{
  "arch": "nf_resnet",
  "model": "image classifier",
  "dataset": "simulated grey scan slices of phantoms with and without marks",
  "train_examples": 245000,
  "image_size": 32,
  "crop_scale_min": 1,
  "horizontal_flip": false,
  "color_jitter": 0.2,
  "targets": ["side"],
  "num_classes": 2,
  "norm": "none_scaled_ws",
  "activation": "hardswish",
  "depths": [4, 4, 4, 4],
  "kernel_size": 3,
  "stem": "deep",
  "avg_pool_shortcut": false,
  "widths": [64, 96, 144, 208],
  "residual_scale": 0.1,
  "loss": "cross_entropy",
  "init": "trunc_normal_002",
  "residual_init": "zero_last",
  "optimizer": "adamw",
  "lr": 0.0014,
  "beta1": 0.95,
  "beta2": 0.999,
  "eps": 1e-08,
  "steps": 19700,
  "batch_size": 128,
  "epochs": 10.3,
  "lr_schedule": "linear",
  "final_lr_fraction": 0.05,
  "warmup_steps": 590,
  "weight_decay": 0.1
}
Rows from block 9 of a small image classifier, named by matrix and row number. Rows with one number belong to one channel. Each number is 128 + 24 x the weight over its row's rms, rounded and kept within 0 to 255. All counts start at 0. Numbers have three digits each.
After each channel's rows are labels from the 100 images, of 14976, where the channel reaches its highest value: "top examples" is what is common among them. Only what is clearly more common there than usual is listed. The data: simulated grey scan slices of phantoms with and without marks. In brackets: how many of the 100, against the usual share in percent.
# convs0: first 3x3 conv (model.blocks.9.convs.0.weight, 144x144x3x3, standardized in use, each kernel summed), inputs 0-143
# convs1: second 3x3 conv (model.blocks.9.convs.1.weight, 144x144x3x3, standardized in use, transposed, each kernel summed), outputs 0-143

convs0.79:155095108161076145114107149145148121118124100100113126094139113149134131118113154128148178069138062137060142157112127132165115135081146127125138140178085135158129119143123096144125144109137112123126131083132115140116120142111114093106166166128123119153100102155121112088159113125140115127122132161100121114178194160127139117123122107141147110124133110134128127118084101136116083111101094159119128144126109123132154124158071127117098
convs1.79:158123106146134098119131103074118163137131125119092139153137117090126090132139176156164159133091113163090089151129141098144132153128089154153099154113141125168113138119120131149122123133165119135113113169104139142151120103144098159126173045145155130096142135158126134135183108106149144149105144134150136092150107156124128108101098120165125105158152107083116156142131127088144126133127141093134133149158125152173155101103146133156124
top examples: side: right half (70 vs 41.6); bright spot (57 vs 16.4)

convs0.19:137114143140111120111137125173131162121181074125127122117125143138118131136126178086129161098143092124066129150122104128162154123103123149176133115180108159130147105149145134173127162096145112119139156085143130131139163123122134100128144129107128088128107123149105114094158125132159101153114120176141113094167183127141123129085117067135119147092093120141114122109089132117143139109111111112085146108111107146092120164141092112135127
convs1.19:167110133149164174124137141161141121146130130152090120142097133127101152176157131122137132151110113136134109142123147107149118201132115193127093164095091134107068133162124105119155126124161142088085095101088094155153141153134105124131156144121138097169125101127101078147161120113136139123113102147120126118060157139144148133133083147145139127149106084149123121130108102151133129156133130117110114164142132159140163133114126120116128
top examples: dark spot (79 vs 16.6); limb (51 vs 24.4)

convs0.113:161130164146101120134167149113145112157105122134088130118143181119116104087154103153129120112129101119075151144118156102136109148168163086177119150136139163141117103117119125088080075090134122135095135094129141162132099131120111149111153155157126127118129097111141135147126137132122118173136173122156173133145135157081133155145133135166128145148161110111121133160122081151138128133110146115171139159142091169155142175131107142121147
convs1.113:117139136099164090194132135110139139105155117123114129109140123157122118150144131106103116148133112127141117086136091124136158157114123121129141130106158121115136090065092142170156139120114143153132115099132105115098134129153124090137109112123124105106154157171135164146122122107150148149167151130128094108085165144091127121169189163139122134115154108116174181172121169138124169107113105145096154112176157123086147143127142136125153
top examples: side: right half (82 vs 41.6); bright spot (76 vs 16.4); belly (64 vs 25.4)

convs0.59:095105118136173147142143093127143094170104172147100119081142155094107089108165100122100098148154146116130139089093173105097106159183133116166121129116149166106112113117111143133113082109114086153104154133105098116085131110148133136124124116167124100112136122133120132144110160149102146158115145135132163145110102128119120152080142124113126134179120091126100131169129092118165163127150138115148144149158108141105140117112161099159143
convs1.59:113146167123107125134112161164124067105111110119142122098114142152126172163136076127104105134146121100152132125115094146133118112132147109111151115115119136109112103119169156124142143102108142158146138081133155092103139114154134112115085195093105130078165159131121097111103157099108157117141109127107113137087167109159134120104150121113101160140154120155142104146132124168120153128087136162117139112124163092137131157126095119061121
top examples: side: right half (73 vs 41.6); bright spot (67 vs 16.4)

convs0.44:168092125152099122123107117161140124104100099098108130088121116153131138108119148162135164085147071162069167149114139132149103156090159127124160158141099130143133113110137097109114134112159100112119119088107093120116100141098134095101174190149132120131098105144150109107182116140146114117122126136108114107132153162122165122126106099155131112127145109115142137120085102126159084090097124159135106138159098132126122141157085143129107
convs1.44:141117142126129096086096101080125164159119131133093137164142141070141081100133190155173162155106107174132109150134167086147142123150095162133113146137154140161138128128132166133136148113160118109132157141124156144165126085111115148138152075157153155091129136150121127125181133118160124137140137101136153118154114107129121142112101138159101127147142121085131122118113147094143124150140117085166119142141134105160156130101163098120114
top examples: side: right half (73 vs 41.6); bright spot (69 vs 16.4); belly (51 vs 25.4)

convs0.28:136121114150103143111099156129165133108148098097121117110153112157139131135106167117157170087162092133076118151111105114169123124075128140129132152192105134158140146139089110175131153117122130127150149108155107129117154125115158085136155126131119132139095151165099117086146109116136110130100099182115105099169193125129124105088094103135149143103117108142132120113104116115104102112091111140086157125126122130114126134144084108121095
convs1.28:141131125142154133163099098097145162125115140113116133140093139104101101145159165135152129130080115140095122164121141134149116183142108128127110164111101146146094151139100129136115109135147132106103117169097107164137120148113103137145178079147144142159087100112079128125155131163139108093123149114118134103169112153128187130122130134147099130132098094117121166154128087090141103153166133106107075154151105150174121124104136139160108
top examples: dark spot (51 vs 16.6); limb (50 vs 24.4)

convs0.82:116089153165144170125148136120166125153136145157093131095143155117148104137146124124102097154176150118121131095120164117145124182165168109161105163094132166103107114125099118146094111089097103141105157105119111114094149127111145150133128129143131079115109127160099146134112137156119120178086142149128149140098088119135133153081151110135127132144101107124089182179145109131121142118120125120136159173147108124082123106127148098137155
convs1.82:146151171131155131183104146161119098106113139111150111109068151150137154146167092115088097130121133089171138125119118155152112155145117123087144131099121176082112121140120129110140139123130172127115128078130143107106120122118118096117125165102104132127113120105143106124116160134121129089148110109085117111062163137132144156119148131130150163114170095161143128153131120173147127135140145160087129131150164092133123168128102091098105
top examples: dark spot (77 vs 16.6); limb (56 vs 24.4)

convs0.70:149097121158104134128098126159146129098100093084115120101118099148135139109118146171133149096147083164074168148121139131155105157094173134120166167126110127137135116114144105115113128114164112117127106092106098106127115132096143082106173189144136125120094112153152133108181112139145110108113108143101096103127133150122175118137098100168145103122137118117157151120098105107166104095095129142130105129164100121119118134154094136147100
convs1.70:138118146119140101096094097082121179161116151122090129152145146084167073088135191157163161154110119176147113147134166083151149131154097164126105147148136146165142133136136162136140152127159125109138176143129146157154126086091109151126159089148157150108109123136131121115175131134159104135150130110130155131147100119125122146124111150154105131120156129105135122125127151098144116139153120089166130135138133103145148137092172099125119
top examples: side: right half (70 vs 41.6); belly (54 vs 25.4); bright spot (53 vs 16.4)

convs0.74:121127093134117118113070147150115149077136080116144113129123059150131150128095151144150142114138122147119151146140122135154135115068148153095125138124118095132157143127151115130139146136141122108154089125139121099151138123077127088124130156116133112136107134145126122124153068111151092102095093099091071108142131108132153073121083104156146089094115138142145121098125148094148135123097105137101137102133124073118128092153114113122091
convs1.74:150098090114110153121132122081130150176128165127097094128123103127132091093131158130132157131152149180142121137140173077113147096118134151149075126177120115172134158175124112107168158153155106102098146136133133171141136114098139151103163116138172128121084091104139127139168092150144099149129130138144131147108095126130126119122112154115129098104132146127114121114133112131113116112159138114141130143097124177134165078118165094158143
top examples: dark spot (56 vs 16.6); limb (49 vs 24.4)

convs0.92:110109129148138136127126143142155123137136134168117153109188129123098112142124138100109113127164130139120145066119153119135151162144128125149114140138115134103108120186114124169103127099097137169096155102156162095138147126119113164114115141136136107117123125178110132159126127143126118196104143131151153137152145139149167135080164090091166146126107114124082150168118149117101121095119117143117168142118103099048102114125133108142164
convs1.92:121155175079135136151092152172136102135108141133150122115074163134093149153156103103111106109127138083145148112112120165141107146156126105086153116109125189071114122133113134096114126123121164106121131094134135126112099134104130106098117150127096134158107107100132139123114171149112115077150152095083134125102155123156101176134127131128145168107159099166146119134143119150127116136146119133109150121131143084106104175135101105097093
top examples: side: right half (70 vs 41.6); dark spot (52 vs 16.6)

convs0.36:134113126175162152142135126124169117165125168144085137120169143098136100149160098151066117158168141115117156083116164108116115151148135107171137145100128164113097108130129127140096092098111134177104170088114103151109125113159161126133131119175112138090146122176127146132117147159102156155145155149128152140097100148133154146108157142105142143175111125105119135155144101137151120114158158107150129139160094122104099116112134112140138
convs1.36:124138175148146105162107101169116099109113118115159126104121158140159165135159085171108107137110118088153122119116100163160121151154106101087160158130116172111116094115128129118141141103116164143171149096156137109106157127147117112159118161093111138130151154136121107103098176118107139088136135106078121132134136137137118167133164115152118173127141128171130143152130127158133132144103163146099137115140157082136114177115088121096092
top examples: bright spot (42 vs 16.4); dark spot (36 vs 16.6)

convs0.12:142131129126115143136124160131141094132107112145087139110152145119131095128131102126103113107140091137083185129131155114138145153131142077155124140148136153140072079169137124126083086057140159135097161073152151104091105141118099147121142175167139147120110117133135131138125123124122123172129171129135141115122133172157153144138154106134157136138132145119115152198097087143131135106104128113128141152134066128128134136129113135136160
convs1.12:126165176092135122126074153158142103129121138111153126108135160131109151150144104112108116112121148091135123139112095163143095139150112104076154139108126165079117139102103143161111127142148189125138129111115127101085112115128134115125096166105097106120123130135128100102131169116111115092156124108068123153109147126141125163130142132136123171105110102161154130149154094180163148137131137136111093118137127082123116180083105091106129
top examples: bright spot (56 vs 16.4)

convs0.50:132139136125119165142142149110147106154120126152102136118167151110144106136152114121100125104143086120078174122127144107142150157136140082174124132169129177130067098162130110145088099065135173160107143089167167141095115129134100142125138144156158147106123126148122128146103135130121132171119162139140148129142147146155143159129169118140163161130125143108106178178100111157106122114127150110140163139131075124125115142126117121137159
convs1.50:100163172111142132109093148162142114143142131122155135111133172135127150149138099112105113103115155089134131101109105170143092131146126108082192127110150162095137120119128154150103122132116177105147121117100126098088140131134128129123098164124088101146137133140139136106120171120101122096154142105082126176130138114159149178151129126132158171106091106150141113127161106169139142128115122137133131111134119072079109185116111129093128
top examples: bright spot (79 vs 16.4)

convs0.101:151121152112109147139156142114138074149103118146115143089133156122129087116142084123116111084151089131097186123112123120141157160128133090160135147179126167136080091153135120124104105067127159137082144094162150119075121142129099153125134168151140131135113116134151118127109130116116129168132178148136149142123141162156134156135165130145138153123129139106087171175095107126102108111109123107141157154139091145130131153125114124123159
convs1.101:125161146121145136122125137141128101125133115125170129115195144149099161143117106123079119111119148116103122126127090166137088131131128085094160133109136134084115157104138118174087100172135169142139092164093083093084113126156126131129093163109094108141146122163124165092135156109095132119133120129093118171124142129139126167124137108116153158102115123150134127132139078163151132121103165137122107101142088087102106156108113131108148
top examples: bright spot (54 vs 16.4)

convs0.109:130142130113136146146144146102127082154109124147087126119152149109121078122136083094101115119134094107104172140128149119120151153139127100158104123168143169113065101161127106142114101065131187151114155109172155141087104123137101146127119139175143134103128135128127120125093130129108136172122164137135147121118134153165118151144164130131153152116120154113113156209115105156127151114132123097143150145128095126142139127123120114105178
convs1.109:093150158133119132105109149156140118134135126129179131119161162143136153125120097120093118100121157091116132104126098181131081125145135083082174128110124162097124132120135123172087106147112172114148132137093118101080131134140157126130101170104091113140138126142124110096120174128091119094131132110078118157116134114145143175136138120125152162089107116155127109138150089177116130128115119146117130108114120076111107176106092139097132
top examples: bright spot (46 vs 16.4)

convs0.76:134104143127111154186163142119156103182150125154114162092145160110148093138133106084106117107121092097126129104121112123132149117127107118132113123171099173154088102149111125155164141088089145155090142122141122181098139123150115158112118103139129105118133138116111133114090144158125143170128160171124168142129168144165104152129187129099126153126100124111102117149095120147066106104133110101128150161116120126118138143121125101136152
convs1.76:086128092140093132131162136136125130100134094139160146111171099146134127112091116102114116098138155096077142108122114155088108109093159078155178107092120086107109122099119120173078067125096121151129106165104110128107116164149179127134095134127107114149148114144125131131109104140117141150118112137152103122151129099121154093146127135100111092119100115127134123133155123124111118114103084150127142090115118150112121107160095180141163
top examples: dark spot (43 vs 16.6)

convs0.77:160092123152078133124116139162143125119132098103117131093131138160135136120110159127138165072136056140057152155116131129166111132103151122141152136175071152137128113146135112142114130098151122121125127074131109161127109143118108091113172163145134117144104101146131131096176133123150124138130139166123132110155193161133143131129111104148139135124131115116137124121084099125128080095098110151118130132134095135120132150164075125124112
convs1.77:140130114091113094098154134104120154139122103143098151156145113086116091122129166130176148146095116146100086134134135102120142123126127142167124127100148124147137123108129168152111116112136104143110126160099144130156092118144121134127137058174146130099163144158130147142164108089166167170106132100174125089145134123111146105126080116150133098179128113078134117130122151071116136144111114094179147130150127141161144103126154152134124
top examples: bright spot (74 vs 16.4); side: right half (67 vs 41.6)

convs0.102:154093119149109130122092126164138128090104089085122128101113093148133135109115148156134149103149093175085176148123129139153113153090165144113167155135104121132135118112154101116118140114161117111130112100114094106127113131087138080105169192134138131121093110149156138101183109136152104109120107134098093101132139147128173111129088096164145103107135116120152145113102112107168109092092125148130106116165101126112126129152106137132096
convs1.102:150122136127136097101104095077120165162118145125094130145144137088137078102139195155163161156114115173144105159136174076140133115143099183131106142147156138170157127139129144140146154117166123109131158136122150170154128100098108159130164071161152137111111128135112116113186123130154109137140138116135156127141107116123120145124099148157114123124142123102131142123122143101147131140150123087165118141127140107155154130100166078130123
top examples: side: right half (74 vs 41.6); bright spot (56 vs 16.4); belly (56 vs 25.4)

convs0.78:124120133149146138157143156159140117149140122144126169108185141098098097139117126091098119125120122161118174107132153132127160140130134117160141116154110152107073088214164125176122128079119141161104163095160158115121114117134108118116137172156144127110139110149156130125146135124132142146131151142151137108126144171166168147109146112115168150123087146125129150200119128140140152091139134107121153127135096130083138138119127096142150
convs1.78:126133171121169132105116144142116111110130143096137124117140150136110151125169118142108147135095140115151143138139116151164108162149123145081107169112105164098117136145169131134123141124135172120132113120107115111124158121141092128124139182074129131142113140125083157103135168120109125084135134145070123137106123166158087170117158108115146161145123116160120115157111101197163112145135185119096061152127144099122134147111129101134108
top examples: dark spot (37 vs 16.6)